A small encoder-decoder image transcriber, trained from scratch.
Model: 7.02M parameters, encoder arch inception, encoder norm batchnorm, encoder depths [2, 2, 3, 2], encoder widths [96, 144, 208, 320], decoder width 192, decoder layers 10, decoder norm rmsnorm.
Rows from block 3 of the text decoder, named by matrix and row number. Rows with one number belong to one neuron. Each number is 128 + 24 x the weight over the matrix's rms, rounded and kept within 0 to 255. All counts start at 0. Numbers have three digits each.
# fc1: MLP up (decoder.blocks.3.mlp.fc1.weight, 1152x192), inputs 96-191
# fc2: MLP down (decoder.blocks.3.mlp.fc2.weight, 192x1152, transposed), outputs 96-191
fc1.725:196114171072170087183189094130182100113129106165094151113076193017200171145131149091151154131094086197115152119192133104190085212100103150077091185176096214132027095080104140081200045210113149066145127089108113222147151109069166143150194165116091118161118059086157122134110122148176169103
fc2.725:062111185155127104060100079142090110162099238167129130067105106119109120058201107221121105093068121107142058115177186122220164142230076105166213152057143042121178160136197099172195097118202178056090173138056119137136056170079125072186081121147078112194153183111049170150138250190164096216
fc1.726:116101127136160145110128142136124126132144140128128109093125181114137117138152120169139134102116138124149107124127139151116126149147147110121123131127141138146122132140100129125099125127099120101117148120125119117107121133144151137148123122126102171139114129150144153158128120105139142117
fc2.726:117181141109125106156145150129164155128117115118127178146145123128152114153119136121142116100118137157123131122148141077114134100139115143177139126138111106130081129088121148128132142154133152133111117128132121120113117137132107120118135120139128096121131118121124108106120120138092120118
fc1.727:126137121129143135115137128130118139123126122137125121126142102126139114139131134140132141133130121133127128137123140125120121130134104124134105129121116117131133122125131115125126134126126135107109133125130131131126119142106135126122118132119130132137132131136117131124124121127127130132
fc2.727:110129124133111116129134138136142120125119127102119139124137134136114144132120139136136115120120126144129127126114127138132135137140136123137135136139130142137114119129111137109145130118122118127125122144117125109120130144133116127119125114132134138145124145115122123143140120127130130126
fc1.728:125131139133113130134119131126117130133129116126129132118128143140121139125112131126135123141141122134126122130116116125129125136133131133124127136123134125125128126140140138114137127118121127136141121118125125124131131126128128133128109131132131123139134133117118140121105126125123116128
fc2.728:136125125128135125129130130122133133120128127132127132127111132126133120126129136138114140119121127116127135133137131132131123140124118126117126123122125122129126137124117103122113128133129124129136123126131135131133139136119132131121150127121136130125126123132135127132135137123135137137
fc1.729:100180126132132143111181141144126100147125127108144112123134112136150104154107134118150120116122120128137139141100120089127131133117141141085124117138120112115130121140150138138171134114134124108097098126136141111118151160107118147116122149135113128131141156145136138105142124110111104154
fc2.729:116122130111105113139144102136118127148128131103123126126132144137133120090131119153140133141099101105120115134161125119145116150098116117155101160128110111116168131139121168100119117152085116119171125141094107109112116144140127132098113118129103135147155149096133111149132144094125138130
fc1.730:140140129137140137128124122123116154126131122141115120139151117134137107144141131137123127133111139126136124141113133129119141117127131132126136117123137109140136125138124119132122139114122131123117140130127118146133130140126132135125132137136128129139126132132135131148136125121148119115
fc2.730:113133124127118116126129114134164126131117127105123137121131130133125132123133126128131130116135132138119125115125132138111121138116113125144133129141113135120111128120122133137139138143112126116120144139123123115116127133125135121120121103134134142124125127127116122129118131129114125117
fc1.731:138109133181163138098101118157161141144117144147100129159160107115144147147160130132135122110177149115180121133144126135080121165170091075152121098107105111156111145150091137103097174132112104113083202150138127171084073152118066140174087105095088144166119110103139185137100141123176120150
fc2.731:099158125124176111182164193121204163062140103086175247123125139121157125171056122091092107123159105150127133170172179077142122079101141153196223108126139161103043128143116166086128132127127104125130107129189126151123085179179102104103128100096117109123100117150168089096131127109123055127
fc1.732:144143141132146126101137118100176100135121139155089164131118161151171119147118114193135112141119082119139155123155106136115127137136065099097134102100106109135090114085121119114135160146137135136097145150132121146161161179126133093136160117098116171106145151135133133118105173122130116126
fc2.732:102165138102181129127146203161133124141098123128179149155119125125077143143137159117123115143099149142141130148091116120123118117148145109126148100145121076120129128131127141107129133120118187143147164157129150158143121134106148145109080130155188083142119133139153161121149149146163141124
fc1.733:165141128141135144082154126123135110145160114121099158130103120130167121107091104138174093138120112092135085136129109109080113146116139092103139123101139143118075187109146131101166099151115123081113109085169146155140113129109146113169106143092131141152082113117131128098117152146146118139
fc2.733:105131124120100083115087161116112138131116116137102140100114163123117138106151128144138176141100141157141167112144117102134126136095126103168139124132080097147136141141110126097142134137137164113115170188071117152149066153117119134139085100109097122107178147101139130163126130123140131154
fc1.734:128124111128130139116143115118136125120133116139115131120125135133155128116126113122129134129125131126118126135124128131130122119127124122117131106135121132128131132123123122123128137131113141138140127125125129127133134143133145147146138125132129138120121128141119133131131147121136136149
fc2.734:131128131124129127143120136139136133132113129122136123134135127114109129116132132126136130129133134123125138122123129112129132139121128119124133137117108121122132136137109150124136135122133129132122126125132142121131118123126134128108124121131131131143133132128141124136116138137128108116
fc1.735:110120130119148123144135119132145133132125144145123123141125152111167144130137143128110133121141115117154120122125137137134124128132139131094128107117130134145099134133111127121118123136123125132099152121106113136136133138110131124104129120132119159144111104122147132124128135122124110099
fc2.735:118163147120134133136130162129140144099122128120123155125107127119107127130105137105135109128129146147134120117144141109115128111138128133163133120146110103129111141123141132127085122147127126104125126143145130124135121155111132127116144152102133133129140127148143125107137124118120112124
fc1.736:126126130128127128120125124129137141135133134138118121132139134117136127125136123135136121113116130126129127129128136125130128135126126132128126126128134133125138127136110119133125130131131131124118132136128132128117124123122129119134131124127129129130120128125128122141136123122138129120
fc2.736:119138128125126131127133137130123120119132124111130137128127125131119135137111125119127137134136127133125121127131132124119131121131133124134134124132133135124126132118125136130124133132126128127123134126124124125128135123137131130118124124137129130127126124128122134127123125135110127130
fc1.737:150124121132150132113127125130133143125136139144116115132141110108152120137134121127120124115117127116133118141119148143122132117123121131125134118124136122143136137139125119121115121129136146115122144128129113142135126124101133130126143127123130138129120133143131118151137122124153137113
fc2.737:107147126119115119138121126136146118125131121099123152125141126140119129130133129126133115132124131144127140122132129134117140129128125128137123135139131134130115128113119136128148135123124132119120146135108136104136107151140130129125119120134123143135142127114127115137120129128116125120
fc1.738:153122127116136111107117139167124124129100107121137127130130140108117129128144125159113142127140122126126140125111127138128127149132112154109125112138104132126136127101139101122114126135120133136113141115123126147131107137128136128132135110135129101130126104142126122113105147118105120115
fc2.738:119123143115115150136126095117148129113122138121145140141127106146116120117130149108138125154134119138111136121166128109142138148126133131152133160136160126136116127124136114123145130160136103119143140144117108109113130128156119114123132126117118121145125138119106142127129130118130136145
fc1.739:160119121149177131124117121136128145134142126129114123131145105086148124154149117113108139109104128116125108131125141141098132131108119147122133121132131110146149144151146099119106111120122143114114146131121102159149131139093139117118149132135114153124099135143131116149123131122156136107
fc2.739:111147133107107109144110113143173138134137131082116159136132129150116124128114139153117116121118127131124142116137133116128134101124108125150138141127128133129095131079095145112132125131132153124120150144116122090141108157126136128127124104140126120139142116108137100147103140128118122123
fc1.740:117128136139118140135142138136125135142119124124132123133111130119137135123121139117141114140134120131125136129116123117133127128131137125124130119134121115124124132135136135127132111119123126134135134124144130118112129130129128134133126126138127130132117124107127113128127129110128111124
fc2.740:129112122129139098110127095113134113137134127141126141140139118133117137123127125113126129132122116130137101112141130131122124138133129135117128140123150135139138122134121116110118130136117116125133109133120129121155120130132132118123127118109136134142129115131134118127127121122126136135
fc1.741:113155106126112145128126106136143125121105122145123127127143107126157111142129115139143133110135129136134140129117125118166135127128126140103107127127132142120124139144118125149133114138132121125130133138133130127101129138105113126141155114124128114117112142133136127131142143116112120139
fc2.741:130127128127140127140147136140100137144129134115144147105142135125116140131145131124127140141118152129122137107148127136126126128116120130155130138147123133145134141124119134132128145119123136115146111133129124130116137135147143122114112132171113146137143138123106134118114119143123128101
fc1.742:147123128120118129113128112117141118132132133127124141123134114109143128123125110131131135134119133133131123125146144133119141135124129144119123114139109125137116127105116127125132127120128148108113125135138148140119121147131123127148141128097114126117127124133143113128129149126114136147
fc2.742:125143134134125120136127134119105135140117126108127122124133141136113116125126144133122121127138140132117138132119112111146093141129122116137131145119116134113139130135125131139131131131121128127140130122118122120126114130125127137124104134149145132134142139130122130133123115154146131110
fc1.743:130144137125125130123128112123129151135135140133131114127152127126135107127136122141128127118131125133130136128127139124119120129125132133138132134125142128136135132131128118143115132114132132120119120151144136133113131124129133129123146111135122132126131133125133134141145114116142132132
fc2.743:107139117124123128119107151139148111123125119109116139122137138127123124128129138122128132131122160111123133130138133136133117114125125122123128136128128134137133135122110147119124127124123143135123138112112111115121109136135137130125117143122115132116105139141101131125114122145110132110
fc1.744:130134106158134125138140113115103123115114134132116145125151128129115116138120142171137126104119125133132139123120148126147143120145120133123129133121121114137126139149120118119140127125110139139127126150119125121140137145123121144139126132135119130110139151127140136155119138102130133128
fc2.744:111111135106134142138130144116130131122134136126127109120119121124112127132141130112117132143139139152111117121108130145130144147126104137143144117138120148131124119105117107125124123141129132105145120127110130129129143130124107122127131128130141131142120133134122114114128131126127122130
fc1.745:131131137113120127129121136136152135128144128121115122119122121136134135125128128124134138120124130122129132134099119127109125117131147137127112119121128132121110126135107132118118119135111122107132127125146133128116130134147124128135142116120128134128147134130126115133132101128131122123
fc2.745:130131124135128126117131117132116127117120117117143139124132135125123142121130133138121118142130129127126120138123125118148118132140112119131145126128120131142133131127122127118143128102129119131130129127119132133143126126113125114119114150136125123127119118113128142128117141136108134133
fc1.746:120127125110133106103130129148153122132132131144134111133140115106161138132132118119120138131123125142118124138137130126120123115130109144109112103121112121114111124142118133133123113137133135112101145137137121145123133138112131127125111127125134122140126108123142150128127134144121124133
fc2.746:117139124141118136136128108114117120126138122121125121112121134134088120117122147128132123131108121142134124116120119132115128139125129134143126143140125132151121134133102138129124143118132117127152137143118127106145119124129126133115131140131132152126141121108132123145133110132127110138
fc1.747:144138165139170082107111159101138076194064113161126121151111030170127079176159069202142077033106147192128135126054086156144107108117137094204112058063063173089138036112122161110060115005134184174121146063211173142114182011182105132126131068194042136079133156180075137196132161187167109144
fc2.747:157171113120195039106076076128152127170104069181155128112043000137103159148227111128084038062105134108085134209173010196204172173118126074180106136163118139121175175079204138132143129047201129151207088169144149075139112000182098025087130169255122129141178140130096134131028124216152061091
fc1.748:079148124102211079132122102167163177129128110187082125135158134128093133146152162091121169107163122142116088155109120091114135134113108143091131122105073169094131153121094110104172120132186180112147083155116167095104110162068107106079124081128109124131136113135139129152133159126119084122
fc2.748:131127175183094203167189101105088124141147129086149151146076122170116113143130170141134111138120123123147143117142144124161127123120204096134104203194146154138134115133125148105079158073142135123153142126140121105122138109151131115143135153138154197090106189108137133159143124113137095172
fc1.749:106119138151197158147151118117150145127062067118125117097123106156097096071130111160190162126167127144142113136107149115121109132125084084137179109102167137141138088145138119154128113084072110156167127111171109102123136132131112153109071112133088136093147098085118135122143114091110106094
fc2.749:145165106111116131136113096113094163095092130086137149123139159138176083054137163156147164116131166135173144126134129145128104144107079117100136095120150121129131158086110096100119109116124132118109122138189099165134111144073091147101161138129132108089138176131142112132149142093119153079
fc1.750:125123137137135129122124124119113125124118123135106135124137126128124133125111120131124136123124120125132120109106116123119125103132136123101114135120124118110120132134140118130127128116130132113132116116130140121140117143122114133122132130111116122137129151120135117116115131125133129150
fc2.750:137115134119125134118121128138139126130134141107138122109121111132127117104123129128143142124138135121106132125129150131142118143119109135142129112146129141129137141144130139117133125136104129136144125130117119130126138141137124131117127128121139145117120118120129139136139120128131142121
fc1.751:139133123137137133119131131130115123129129133124127133130128119119138128130132137136127130130128123124125127128119132133125134132126130130128133128126126130128139135124129125135124132120123132127115124122120129135127131133129134129129125136130134119134132137130125131130125124125127131128
fc2.751:114117134118126122139129118122138131126135127128128125127124127139114129124119128129133125128124134139117126125129131130126128128130124129124122133136131130132119121130123120114137124143127121126140129132130125122140123122127120134129123121119129130133125120127126130108118130131129130129
fc1.752:122124158125134126120139144142129145141118141127116127127140116118131134127119128122129134126124133122109101127132144126133138136134132125146121130124140140125147115138122146120108130123124141129144136132132112137128136132106133133144133140130139117129103127121129134170158138120111114114
fc2.752:111151112127111124130109116128111118116145127115126135140116148132116116128126126123132118129133121117122153128120139140128128130122125115112130136138151135134125149131135125126139157147126140131114131125108118126130137115150133109106136119130114139134137113135142122119132127116107137142
fc1.753:130134126119137136112136124131132138122134129140117120126139127119139117124121129120126124119126137123126119134122131127121133118131133138125122129123126135129122129129125130130132127131139131121127131136138135124126128135127127134127137126124131129133127135133135116133130127130142128115
fc2.753:120127119126124127133125124128124120133129129121130133134128121132116144129127126125133131131119125125125130117126128127128128134130135114129129129131130133126131136128130127132126133119133130125124128123114122129129122125138129125130130116129121134132135118115120134132125135132107128131
fc1.754:119142147118157143127152123121152111133118115140129111102128123127152108129139130125139132108140136117129146135124124124122109115133121097121106121144126116132134127141123121108123141111105133122119117112154136113128136149119119120130132125119125152100145137136124117127122114123122127120
fc2.754:136135110126109131114114116123124123111118111105136123125130151144140121102120132143140120146120130146147147115137133123126092162109098105139125130127136127160139141113110133115148142116117115131151130126146098137142131130144134136119108120112112117101107139131115109148107128114103132091
fc1.755:121120127129117139125124129127140120129138113127132125124117126132129135118122123124133146122129126132123117136125121117124120108136120115130112122125135127133134128136127138130140130123113118130132125116121121137128122139128122128130124120124129137126113137123136133138127127125123127143
fc2.755:119130134133132117127131125130126131122123129130120121116131131132122117130128129124131114119128121134137147119131121132135137146106121129128112134143122125134121128127120132116128132116124134131123129137128126118127123133117125123122128130114135125132145119134134124136117127122132132114
fc1.756:152145119141052124126126114117105129138161121141112084105169176152115161158100122144109125093119135134135159156090132124094145132123134108115102131144127139109115143130150086137132110117104113112103109112104161104112137146135105141120128148137105104149154139166169122146121131123139147133
fc2.756:107095143111143131160125115112150165110132103070117159133136113074149106145109130123128140171127117140098119116137105145139133133115106111130129129138140092120103134150108133134122147137091134133150137138091123108164126107092095120137171107145124169164122145148091112117166125097142141124
fc1.757:132135137124118132124140119128134123140130116119130124132130156122134121123118128104133132115147125126128143127126106105122122107134138123108110137107127132112110136129117141134143116135159122120124121124133116132126125139115131133122149139115123135139129120127142125120113135142128133123
fc2.757:118112118133129116122126118125130118122125137132126129117134119120119137148121122143114123142129116123135116111138139139119138139145132145137122132135131122162130128133141108133118118135121130159124125158125134116135120144135136118150116127113141130131119117109125108108141124107120140138
fc1.758:131125125130134124124137131132120128124121136131123122133135115120134121129142131133131128124125117131129131130125131133132128131127118124131135130129129122133135125132125125130123132133129134121124134131129125131131125127125133131131134126124128125127122125128125125133127123119131130127
fc2.758:119133128131125126124127123128128127126128124120124133125128135134120125125120138117136123131134138136129132122124130127122121133125130130135126130135135136127124124121116133136138134132133127125140122124119121117124128137136125126120121121138129136131129129129130125128128130129118127120
fc1.759:136124117137132142108123124133125144141129128132113134143137109110138110141143123149122136125115123131138119134117127141132139127127116124136132125143125120142138133148116113116123121110141151112132147142120141136127108095117133140127146110134125126110117126124136117141133126132154131113
fc2.759:111140132116120123143129130122140124135142134101125141123130097134118123116133135119127102114133140125130131128128145136129133126131124131131137129117131160132132125106123144148135125138142123130132128134127116115117124149152116116126127122159123138129132122136118111128103122145121127120
fc1.760:140137138115114128127132130137109132122113122130133131132136122121111129143142132131125126129127125133125129129113129116118140128127126147113122141133116124127132122126136128132142124121115125129119111136130134123109135122122120147128138142145125124138137131128126116102125133127105114117
fc2.760:123123124128139134134139124113135132139149118148127119107136130126142130115115127136144126132104121120140122128136145131144133141121125098129150121121126106112146134148131117118123123144129109120128132126117119124127128146125127110113128111123129115135143127117136100132128134108144141137
fc1.761:126128113139147125115119113135111134142113101145104141166103105122128121123156117156169089128142167167140163135092132144143084132122133123162154128089110147121148149122116133129128119100129115109096122098127116140105132107103122134165144142160103146148153110136101159124104167119079107104
fc2.761:119136083121152097128112097133121114149121137126137152120129034130091139144168135119100126115128125132106126174138083163125124128114132110146122077153134128144131121102160157115125093103176129114129125120131141102119111089120083104096115142215123124138093134144103102158082126186121112126
fc1.762:127146142087139141126141117118113144122111095124118122143119117139116152119100127110169140097129159103119135127111147133110148101162134106094131114152104121124123130141161149094149126108096134141154105115170112134123095132130144169129124139160094119139147118122093143125130123140130124178
fc2.762:122126161108116143159125148112126136122143113139173130137126145125121163118107106130140150159139115093121128095110122137104107124107148130105123093131111129125153153137111158115139151125120143117101146116137114134130148114160119132133098106153115101155140144126141152181109147136128113109
fc1.763:123120129115150136114131137140137130114131126124124122122134140108144118128138121122125138134134140119117129131114133155137124117127133120127125119113134154120116130132115132129127130138128126112120130118138137129127120119131131138138135135125139141141134136136121122138136126123119125120
fc2.763:114100119135103107142116106137128118126126113115125146127118120134117145133134120131150127139142151124114142139136113112134129134124132125122123133122126122134139140128113141129141124105133128136147135125119144104139123152128135140122133123136105110117119128102130136126111134147130136126
fc1.764:151138126132133156114136132133134142122124129152117132138112110122153105121119097139134126131139128145123139127118143120121123125113120148147131137131113130131133130117133130129121128129126132105125137136124128146131137140099112127133121129142107128122146113122132137137133124131117128110
fc2.764:106132137113119112130115133120133140130150138111112152109145108137113146126123128127116126136136135136109126117119126153128139131116129112148128116155135136125136129125108132139129144134114112108148123130118127118108123126136123105103111111140131107133102136107108104131094116127118110125
fc1.765:131111124141136117115136124121139128129149131136120121122125148110146137121144119156114128130113121125150109116136132140134102139134122122119126124136121129152131141125118118114128127117132135132103155129117112135148134139109141128149131114129114119135102109137142143141139149114127135112
fc2.765:130165166130137121147120168146151149116118124118120145140138122131117114128100152108134118129123131135116128111122128102117122109131121136148134120141121126106122118136125147116119130148131132123134136162151130122120125147102134131130134130145144137124131131143128132129132119143121120121
fc1.766:124121147156169124135114116149100165114093149106130187159165165088134097128133115132120064101104144116137101115105180089151119134147152080160106132133123110138119126116081141074090154101091107175131212198136149105138126087173125118102084169122092129124149139159143168175128106080149086152
fc2.766:111163113150160108144149128130219127123129111144167184153158126093127135128133114122132068106182092121114139138144136106092140121123097133163162119117160155167054147122127151126130174144121087136103108135115113112141123121094116099156121143119125098121082092125153117100158101108073084123
fc1.767:119126085128111120151128120104165110149090106105106111103114103128156139125149131168131126127139111146137136140124109125132128123116111135155116120130138153124103109128114160134142125132137113129132144129128147114139107085180169130129104134129121123101122129119123134134123106133144155135
fc2.767:137124132146146126154107151144087119113143127130153145092106099126108140122164124124113111127145138130152119155147121145125141122137137133115148104112129104166147140131142095142142137122164151168163129127115133129136122113125108103133136131151135132141127128130147122119124094148127106133
fc1.768:117140166108129120110107115130111134153134113118107102115143145104137115138112104101115095089123148128124158126119076094129129118149162141093088132084124086111115104106121124122128114115188141125113143121139141102116129141120131129149146146112096107138164134150128142133158111104126149113
fc2.768:109109105114147105154143160104108121109134139116173120113139112140130142122096127144109119128116101122099109100136143144123120144140128131152137117145152137150129127110108125125131117107144128152110137134133124124125125146157113132158136100094136142119139131124117151118121111088112162115
fc1.769:120136156125150132133180113124145106118135127148116125116121112144155125138166119145130151114140121115129117119115133117142115124136111136123130132140116121132129150128132095136142132145102124106095154132127121135138147163093143112148102124132116112106093102132107139120132132116134120112
fc2.769:096139130116123121123118135137147149144103120094115154122135137156118149114100155098120099093118126141121154115138127129124110132108114117166119134133115130112130132116123144125113121126121141120147126123155151133112116112130120115122147116133126122135139127131124125140129171136133122101
fc1.770:136130127124134127107129130129126137123125127136126129130148120119142120135120129128128131128134138134115115135122135129121135127126123127136122120123120134129132126135130134132125134126132133118124128141132139126121131124120124135122139129128127122125135137121130115132129123136138125125
fc2.770:116125121129117127148136137126123124130131128120128120121124127142116141128136129126128126127122136126132128125124127128142127135124135123122130134130128143124136126125119140132135135120122118123134127120125127134128125132138130121119128122140130141128126131120121134140130122119111126127
fc1.771:148118109136139140119121117125110134132126135126113128133124119141128120131137119142154108131114139144137135127122142147139132133130134129143146137134127119152148136120125128124115127118138120114121145128121131132118130100142123135154123127143123127110130129130129124138143139116126138125
fc2.771:110138129108133114138111126131128130136139133118127139133134100126122130121147126123115133123140133131107127148126120138133135127117120121134127105124128143127133134134126135138141120135147136123137121140126119122122126129124103107109131114168138132129123132133115116131103112145118114108
fc1.772:125118121130137134134131123133132125125125133131134126122122132124144120124127126124126129127132127128125125134121129125126131120124130134130130122132130129127127122127126133122125142127129124131133125126128127129135137124133132131133130126132126127126124133130125121129131130128127135131
fc2.772:130130120127125128128126123117128128132134126123124128132133123130117133123134129122128130136135132129130133129138127127129124137121131123129133130129125122127133135123124122132139132120128122124128131131127138126128120132136128125132122126135138127130132125126120125128127135133121128122
fc1.773:132130132112141119132143143153155098136128124141139106115153143117126106115115121140117126132133125124139138133119114127110114140126135139096111111125106116126101130136134126133159116131117149144138122131126118149122122129126103138133144137146125126117103085148154119122088138107117114142
fc2.773:136140117168098131154097106124116106101096124098150131153100119151139133103106182123155118149105106147139154129158107098151105163112108128136138156162166135125120135116124133123119139125152151128131125098114107102151126111142137115140150092117140128134154124136081165156126112142130118128
fc1.774:162119137115065113105136166143121131199068113061133108166150145178140112135151124096107058062176136088176153122128131070070115132135118119121089085065129102116098064127098128156079081047213094209133122087161175105126087106148136159220162133137128217102170093183140148150132151167092129097
fc2.774:108099080159098106173148188039083136110085155140179093105138088158136132117090063137093103115162116078101100069178137152114129118158105145222142130132164111181151106054073106118090075105140113189100111106112126097157150190123169088188120105105122117060096088170128153133118138089116173044
fc1.775:150161188116140131067158127061191103163091102179110030107140085232124096102145072181157135096198101094111177145103130105095007069220077074138049143181130105087146135022123096200150097096140091165100144082233140134108081105197181173187196108069088246070082168248051153135100032184190095107
fc2.775:115127117073152158167119149023165102094074116122154134085056160132114146077070065172107109085177162066200165116142106133083104211144092088096174089132162128223155128070092108122167154076168082126168073092139133144179147130210128092131117135150122154099133163086191084159109062159111124124
fc1.776:128129131127131140105135136128141124145127125133116130119111123112140117113136113117125149116139127131124127142131136126121141109128132122109111109134136123135123122130133149130126140128143127128122136137145138131110129129128126146129136135124120140118135118121143107126124134142146143134
fc2.776:122124127126118128140119111115114123133126147125136109119159126128105150151119142122128129128140126119126131128127115118139124137123145116138134129124123135128137146125119134134125128128134126125129132133108122128141107136123121110119122114127119111137114136126120127135135129135100126126
fc1.777:127127142136134124145117117117127118130132129126126134110127135135128159118121142116116129136146120132109134126109114132131133140140131148107120125129138137114123136118123117128125123138110138129123115111123127122125148136137124146136126127122117137134127138115135146114113128128126135106
fc2.777:127114133125138114128124118142132131135141122147129114146142127130127107111106127151123119122115121126134118155133141133130133124121116115139128147131112099142117135132132117127138115132142119132144130135136122127136116139109119124112140136130146121134133113143132111111139132130157138147
fc1.778:120122120120132138124145127125121130132131135138125117129126118121141113122127124126132134129126127134129135139121128132138125124123123127133122133126124128135130108120136124135118137130126124123109140139127131130134127136123123130117120122129124137137131125121120128131130127128117127142
fc2.778:117134129134121132126131134121126126121122134094118125121134133137120133112125129133142127121136141148131119113122135112121120140120138123145123128129116127125130132144095135124147139131124121107148129127119124117120132124124118133110119128127133140125127144133135141130119112128124127107
fc1.779:147115104144150130112138115135120125127128129135113122131139120123141101137142119129123132117123129124131124129126132132123135122122122124133137126123128111136133135130129116134121126128125134108112125136126134142127117135123123135130138132128128138137117136143136117128126119130136135126
fc2.779:114138139121109123132110120124142129137124123109126137118140137130121135130126135129130120138137136143114144121122135127127117124127132124139120135138132141130127129125116140125145133131131131125134143127126119108134119139140129126124124106133125130119136135116123129135121123132111129121
fc1.780:144127118130151123111145126133121122123142124123131126127140100111137104128151124138134129119134138129125136126132136132109137127125131132135119132127116114129132130126131136134132126132118143103117125137134130147135120133125122134126140135126134140136124135137121122144128116113112128127
fc2.780:107130127127107127145117117126146136131119128114121134126139131146116139123111141134128113134129137154141132115128124140127109121129112121147119120133141139138120121113121125132140118126139113139127144130120118113130115129126123129125113108140114130133132125115122112130121118134127127121
fc1.781:139146151135127139134085119164128132133134120123137124149154125134111140132120132124125105126123102152121121118116142100114141112135123134097123147136106119131105114127164141127116111121140136132107123097132126114128137147113112152140114151138121128136148135121128119105089134124142113133
fc2.781:134117119125146123142163099110148137119132150147151139099092145114161117114118136129126123115111128116126101129114113154129140149109124116135132113116173115134124143151121096109125117152087105126154123156131150129149137129143122115117137100110120124149126142127143116108120135111127134131
fc1.782:130144120161129090117129132125084089174114111114124146158100072139111124175171108161141114089111136175139168147105114149133087147129143128158133104093080142095138123117118144144115113057150127143123141080138172140125131070124130127134106113149109140085138125150097144174128140154103116143
fc2.782:142140099123166082126091113115130126149098102151121152114075000141124109136196141107110083114135137118069148195154061168135156136134132113168100104151126122132159165085159138117153116091157142148132076115144148070145126050166105075076129119245119130131122134151124118132068126190152068112
fc1.783:140117107134123128143118142118121146143117108116138141114147136124123154108142134158111123141141133133129139127122107145136109138125133122157113129129130120113126120131132134119141135107114119141138117123122138121132132111137146119134113129151117119123122129103131152108118123157133141115
fc2.783:124117149139133109137109121134134117116131132142139124130110119125142118138134140133119130127125120116138118145142142120138151119133123116093136117101126137142138137131138093121127125124129120139138127137126135129139115119119135123131146130144135135123140118142152117143109112129143125156
fc1.784:130119111130151149120136119130124125111131121137105128126120125119142123128122105118122145120131147130127128145118141153130131128132136127102130111120131134130130135120141124134115138127124132122121106134135108144129138141137134142148127124133131135143136134154134121133140138128130138126
fc2.784:115128147113108127141121121135122137131143123134122119119144114123104136127128125146145120152127115135122121119124125100136125136134122120126129111149106133117121123145111155135143133129122127125129149112114144108126116126136123123116115111137116126124129133122126131147116119122119121117
fc1.785:142139168118147100151115161123098136128160141165143121117153163100157102140114065099127151148102106131153085135159123147109168095088186068131118123106116118113110157103149135109101123131155128113139096105128096155140133121091154144134136088155106139112086138117123147181168156117142149118
fc2.785:078157127052083118132099152133109090128093141081133134092114161146118116131114143148108148119066131134096146107150138118167120148131182134131116198157183122094179124106143162083148156170150136099070124119108101079080152112126167105104109180177100141157102113099073149146058109225154088111
fc1.786:128133125130132132116123116134137138139141129150124115123135125116133131133125130129122121120123123118125117134136129130119128131137130130123139124134131129129119126135129135118117116133130148120114134138130137131125124131109130139132137128131129141124126131138138117132118121139152121121
fc2.786:119129136140127124126113129124135123122134132129140142126126124116117129122127145113134116132132124145127135128118121128132128127131126128140134141136127144131125134117114128140124133135123122124134128124112126126129121139135133128121132111109133127138129123120125132125136119127116143127
fc1.787:131146122109149115117143154141114090139122140114144121127128094087130114148136140129083143123157090125141162123126126132104135111106123150089139141130109110144119155130143129143151118119140164115121094154116157147121104133120107147104147125119122121123135121102126132102099131145095090139
fc2.787:105128145132108127137120107117133133107112107131154115126133116158113125104144143144154100150130147146133125119149128128141108149143122126155134151117149128122121113108139129127119127111146116126125146114117103091128150121132145139144132107146105149123144125135124126152130115129128129116
fc1.788:139114134133129155107129133145135141127139129151122115136135138107154121138130127126145133114112137129123133131115131113125135130124138136127119124124136140117130133139115129128122130132133138122117132118135127128122135143122134123136151128145121136145120129128130120132129113129136126104
fc2.788:120139135122104116142144115131127115129130114109115145120127105149123144131116128121133130145128117142131135118133133118133125127131112119137137130141123133126126132116126131130141122129124112122129132130098128112119116146146142120114114109116111136114124129106117139138132129128106124139
fc1.789:118124141121128125120122131132136135130139115137103126126126155115127121121120141092130123122130130120124126125123129126115124114121153132110120125118130138121127128150134157130127134132131136131155122130138124113116146134124132129130152127135130134141127129118135120141122122130136119112
fc2.789:131124111139127132126129111131122108127122132121144123148137107114131146139114120144137133140117118110129125114134129114120134130127123135133129124136130125123135142108118113139120129125130130122099132116110131150138115124127145136128124131116129127124108110129121133135121151131104132148
fc1.790:133130129120137128101113120114124138114137133094137122132144143099122119139148116125139147108121164126143105132141122128125137123104133124102138096141098131121114151139144144125140126132138146130128126152145141152109101145125141142113119104132118106113108120123141113126133149145146161153
fc2.790:105140156128119126134133111131132127139121138131141143136106127151127114111115132121120130124127149124109138135152116118132112126127134116119140159136123123132118120108119155125119140132145126132132129125137116117117133138164119121146123120155115136152138122120113112149121123126128130097
fc1.791:134136105145139103133105121142084102174085124118140144158100101125115112148162099149138091097123139144133163145122120126149108151140143125167127111094114126120128106103121139144120101073139121114130141098149164122117143094096123134131134110149134118110149123131078125117132142152116111119
fc2.791:135146116118154095122099114120149127148111106121137160116106012159111134125147128096115090116141116112111137177144069152117119150119135129181118125143109149117166164125158141126137120088164122136139110135129134095166094059171118090108119107228128153137141126147101108123113137203134107115
fc1.792:133119170081106107110139114149102090090163100133082112139099133064146100110090110094135129113119147114163153115116102136157136079136153162119150144118131124123098084126146131138137120131172122125182109092143146073146137164116157164125127160148120117152134178175107164135150110091132129115
fc2.792:114122103111130107127118165091151151137153089076146147156162111129130131134125073165175120147074099073096145101132133123107140143155110098138086131156120154141157164118094131112143122084130128161053150138071135104155142105147170184185111110111134146156130139106144161131107135135132127143